{
  "train_examples": 26041,
  "noise_aug": 0.002,
  "spec_augment": true,
  "win_length": 512,
  "num_classes": 8,
  "norm": "batchnorm",
  "activation": "gelu",
  "init": "orthogonal",
  "residual_init": "zero_last",
  "beta1": 0.9,
  "eps": 1e-08,
  "max_precond_dim": 1024,
  "adamw_lr_other_params": 0.00079,
  "steps": 13200,
  "adamw_weight_decay_other_params": 0
}
Rows from block 6 of a small audio embedding model, named by matrix and row number. Rows with one number belong to one channel. Each number is 128 + 32 x the weight over its row's rms, rounded and kept within 0 to 255. All counts start at 0. After the name is the row's rms in percent of the matrix's.
After each channel's rows are labels from the 100 clips, of 14848, where the channel reaches its highest value: "loudest" is the band of the loudest frequency at the time of the peak. Only what is clearly more common there than usual is listed. The data: melodies that start on their tonic, played by one synthesised instrument.
# convs1: first pointwise conv (model.blocks.6.convs.1.weight, 288x240x1), inputs 0-59
# convs3: second pointwise conv (model.blocks.6.convs.3.weight, 288x288x1, transposed), outputs 0-57

convs1.260 101 [125 139 142 143 155 105 128 130  95 126 162 128 147 125 102 122 143 112 117 123 175 127 168 110 116 137 159 174 160  95 125 108 202 136 166 133 127 169 127 146 146 171 106 144  61 177 132 200 151  34  87 158 184 131 120 143 138 129  94 183]
convs3.260 104 [166 135 150 195 117 136 115 185 176 152 134 119 130 180 175 131  90  69 156  55 127 217 138 114  82 102 162  88 104 129 119 169 129 119 122 124 125 117 139 103 147 102 107 171 179  84 185  99 119 109 120 149 105 197 159 105 180 118]
loudest: 500 to 1000 Hz

convs1.215 112 [134 104  71 129 147 154 160 137 106 152 113 125 125 164  73 111 106 153 131 140 121 135  83  86  67 104 120 169 115  78  70 149 122 128 145 146 115  58 166 102 120 106 166 112  95 108 157 118 164 123 116 128 125 110  94 110 141 141 151 140]
convs3.215 105 [125 109 133  99 101 138 133 158  77 105 237 145 146  79 161 142 134 112 116 123 130 113 125 126 138 167 132 162 107 100 138 171 126 135 136 121 143  84 122 122 131 151 125  86 200 112 157  92 143 184 124 152 144  81 146 123  84  83]
loudest: 1000 to 2000 Hz

convs1.219 106 [ 95 113  82 102 120 140 113  96 121 166 110 128 134 123 164  94 109 122 154 114 109 146 117  68 141 113  97 102 191 115 142 154 182 152 167 151  55 154  91 106 127 125 136 109 128 160 145 148 113 127 132 177  82 170 131 116 106 129 156 147]
convs3.219 096 [163 121 120 121 119 128 175 188 142 100 140 141 131 139 200 138 141 148 153 118 132 139 128 144 140 150 166 175 125  62  87 131 132 147 167 121 120  74  79 141 124 163 196 117 138 103 207 131 136 138 102 129 176 152 150 133 190 122]
loudest: 250 to 500 Hz

convs1.18 093 [105 173 139  95 134 138 124 160  86 124  83 166 155 125 151 172  95 116 174  92  96 122 145 115 128 108 149 128 154 125 153  94 141 105 131 178 135  98 141 150 118 168  93 132 208 157 120 111 136  94 168 134 138  95  97 105  73  90 158  60]
convs3.18 100 [229 173 141 143 124 131 122 175 120  84 161 121 173 111 131 150 113 207 180  90 147 119 116 133 140 195 174 135  91 117 115 140 111 224 164 123 120 138 105  97 129 159 150 155 180 123 110 113 163 128 117  77 208  83 166 133  56 112]
loudest: 250 to 500 Hz

convs1.259 093 [ 21 141 158 143 106 125 170 133 150  97 161 133  99  97  59 147  45 128 168  95 168 125 131 150 108 126 184 140 132 152 112 139  92  65 107 161 129 117 132 117  48 186 123 109 187 167 104 162  52 158 106  97 148 197 185 118 136  69 117 125]
convs3.259 097 [140 163 135 108 130 216 136 137 133 121 152 147  87 156 139 137 137 133 127  60 113 102 190 171 111 145 153 104 181 130 115 166 142 159 130 158  79 132  84 186  69 127 176 121 194 124 113 117 147 131 129 193 143 158 132 148 138 105]
loudest: 250 to 500 Hz

convs1.263 112 [157 108  67 142 105 133 116  93 104 134 118 153 141 113 202 125 126  99 176 148  77 138 111 129 135 201 139 147 175 172 125  99 111 119 189 154 139  99  93 151 150 173 139 146 164 115 182 119 158 208 129 156 138 190 112 131 158 151  92 104]
convs3.263 109 [ 97 133 119  93  82 128 159  80 133 130 151  75 150 132 176 151 108 152 114 104 147 109 108 141 120 166 150 145 146 127 148  80 134 103 156  62 145 202 121 107 124 117 182 171  65 154 124 128 123 109 131 140  90 110 137 155 122 154]
loudest: 1000 to 2000 Hz

convs1.217 093 [173  92 116 148 187 102 100  92 139  51 131 110 121 101 167 159 128 104 115 113 107 108 153 127 128 113 191 127 113 118 113 151  85  86 139 117 122 121 130 128 132 182  90 107 182  71 109 138 194 135 120 114 160 120 121 146  69 116 110 172]
convs3.217 086 [131  77 122 130 119 124 137 167 122 118 130 116 127 131  82 130 135 115 123 117 104 124 160 138  72 179 148 110  93 147 185 120 128 130 131 113 154 112 113 145  94 157 127 130  84 142  65 140 139 185 146 155 163 104 134 162  95 116]
loudest: 250 to 500 Hz

convs1.279 095 [142 105 133 117 118 171 108 161 147 105 131  76 154  65 111 159 131 155 164 175  81 135 106  93  81 100  93 150 128 128  86 196 106 106  92  29 153  78 135 119 107 142 151 117 118 105  82 151 169 130 140 172 120  94 109 138  96 143 126 170]
convs3.279 101 [152 202 128 147 104 120  97 144 176 132  31 116 134  83 136 126 137 114 129 137  94 131 138 115  72  45 154  94 162 199 160  98 143 136  79 140 114 195 103 110  94 122 172  68 106 161  90 147 174 114 103  93 188 118 104 122 119 130]
loudest: 250 to 500 Hz

convs1.201 108 [ 43 198 105 122 204 145 111 124 128 112 124 146  84 120  97 112 166 190  92 121  93 130 146  95 177  78  81 123 116 131 127 113  87 132 105 170  93 125 140 153 188 173 146  88 132 191 135 105  89  78 123 134 105 154 157 159 128 139  78 157]
convs3.201 097 [123 150 104 126 173 106 218 114  76  79 108 130 138  70 127  70 124 163 131 169 137 127 103 116  34 105  93 137 132 149 179  90 108 148 139 105 126 112 151 147  87 120 118 112 166 143  99 116 130 148  82 120 101 206 128  86 151 166]
loudest: 500 to 1000 Hz

convs1.22 098 [139 205 164 153 161  88 156 172 159 130 128 158 200 114 128 127 138 105 164 109  87 109 111 108 122  87 156 123  98 139 101  98 139 166 128 110 112 121 136 117 130 146 164 115 209 103 129 151 124 127 129 106 186 112 139 126  66 104  74 151]
convs3.22 102 [192 125  99 127  74 115 144 188 187  50 135 106 144 133 134  57 153 160 116  87  89 142 150  99  96 126 130 184 124 165 206 127 163 106  91 104 162  77 110 172 142 147 136  81 129 128 215  94 130 135 114 122 178 113 153 130 100  83]
loudest: 500 to 1000 Hz

convs1.211 105 [115 177 156  94 143 155  93 128 147 100 137 127 137 201 134  97 108  76 131 123  81 151 130 147 143 141 161 174 119 145 194 120 107 132 134 125 113 128 142 146 141 116 157 136 151 122 155  99 225 142  95 113 142 145 169 141 113  92 136 157]
convs3.211 105 [135 138 125 130  81 126 142 128 195 139 112 174 127  92 112  40 129 102  97 112 135 160 126 138  80 145 137 134 137 203 123  97 134  77 151 123 129  95 127 115 117 129 123 186  63 113 173 122 145 114 126 141 104  77 154  53 142 110]
loudest: 500 to 1000 Hz

convs1.51 094 [162 124  75 136 153 108 223 130 134 146 107 144 110 154  89 111 114  75  79 130  99 136 105 118 172 255 141 126 154 154 110 120 170  96 150  79 139 125 106 137 188 107 158 189 128 133 111 104 106  41 126 130 146 150 154 148 129 110 143 176]
convs3.51 098 [197 128 134 116 136 149  83 174 175 113 103 125  73 114 255 138 154 125 124 111 152  94 113  74  90 135 144 160  77  94 130 151  62 122 116 124  23 141 132 117  74 210 116 123  92 131 140 135 141 168 134 107 153 122 114 161 116 118]
loudest: 250 to 500 Hz

convs1.85 089 [128 155 121 114 150 135 107 168 131 120 196 119  97 157  69  86 168  73 123 163 134  16 118 134 124 131 123 110  99  91  63 108 128 117 114 175 164 128 133  99 107 104  74 132 129 167 123 129 113 139 157 171 179 115 121 126 153 116 126 135]
convs3.85 089 [175 142 118 138 193 139  95  63 131 141 125  87 139 158 187 145 126 126  87 129  69 107 135 151 103 127 124 129 160  50  77 205 129 136 203 113 123 142 107 136 118 154 131 125 102 127  81  98 126 151 135 123 130 150  39 101 143 128]
loudest: 1000 to 2000 Hz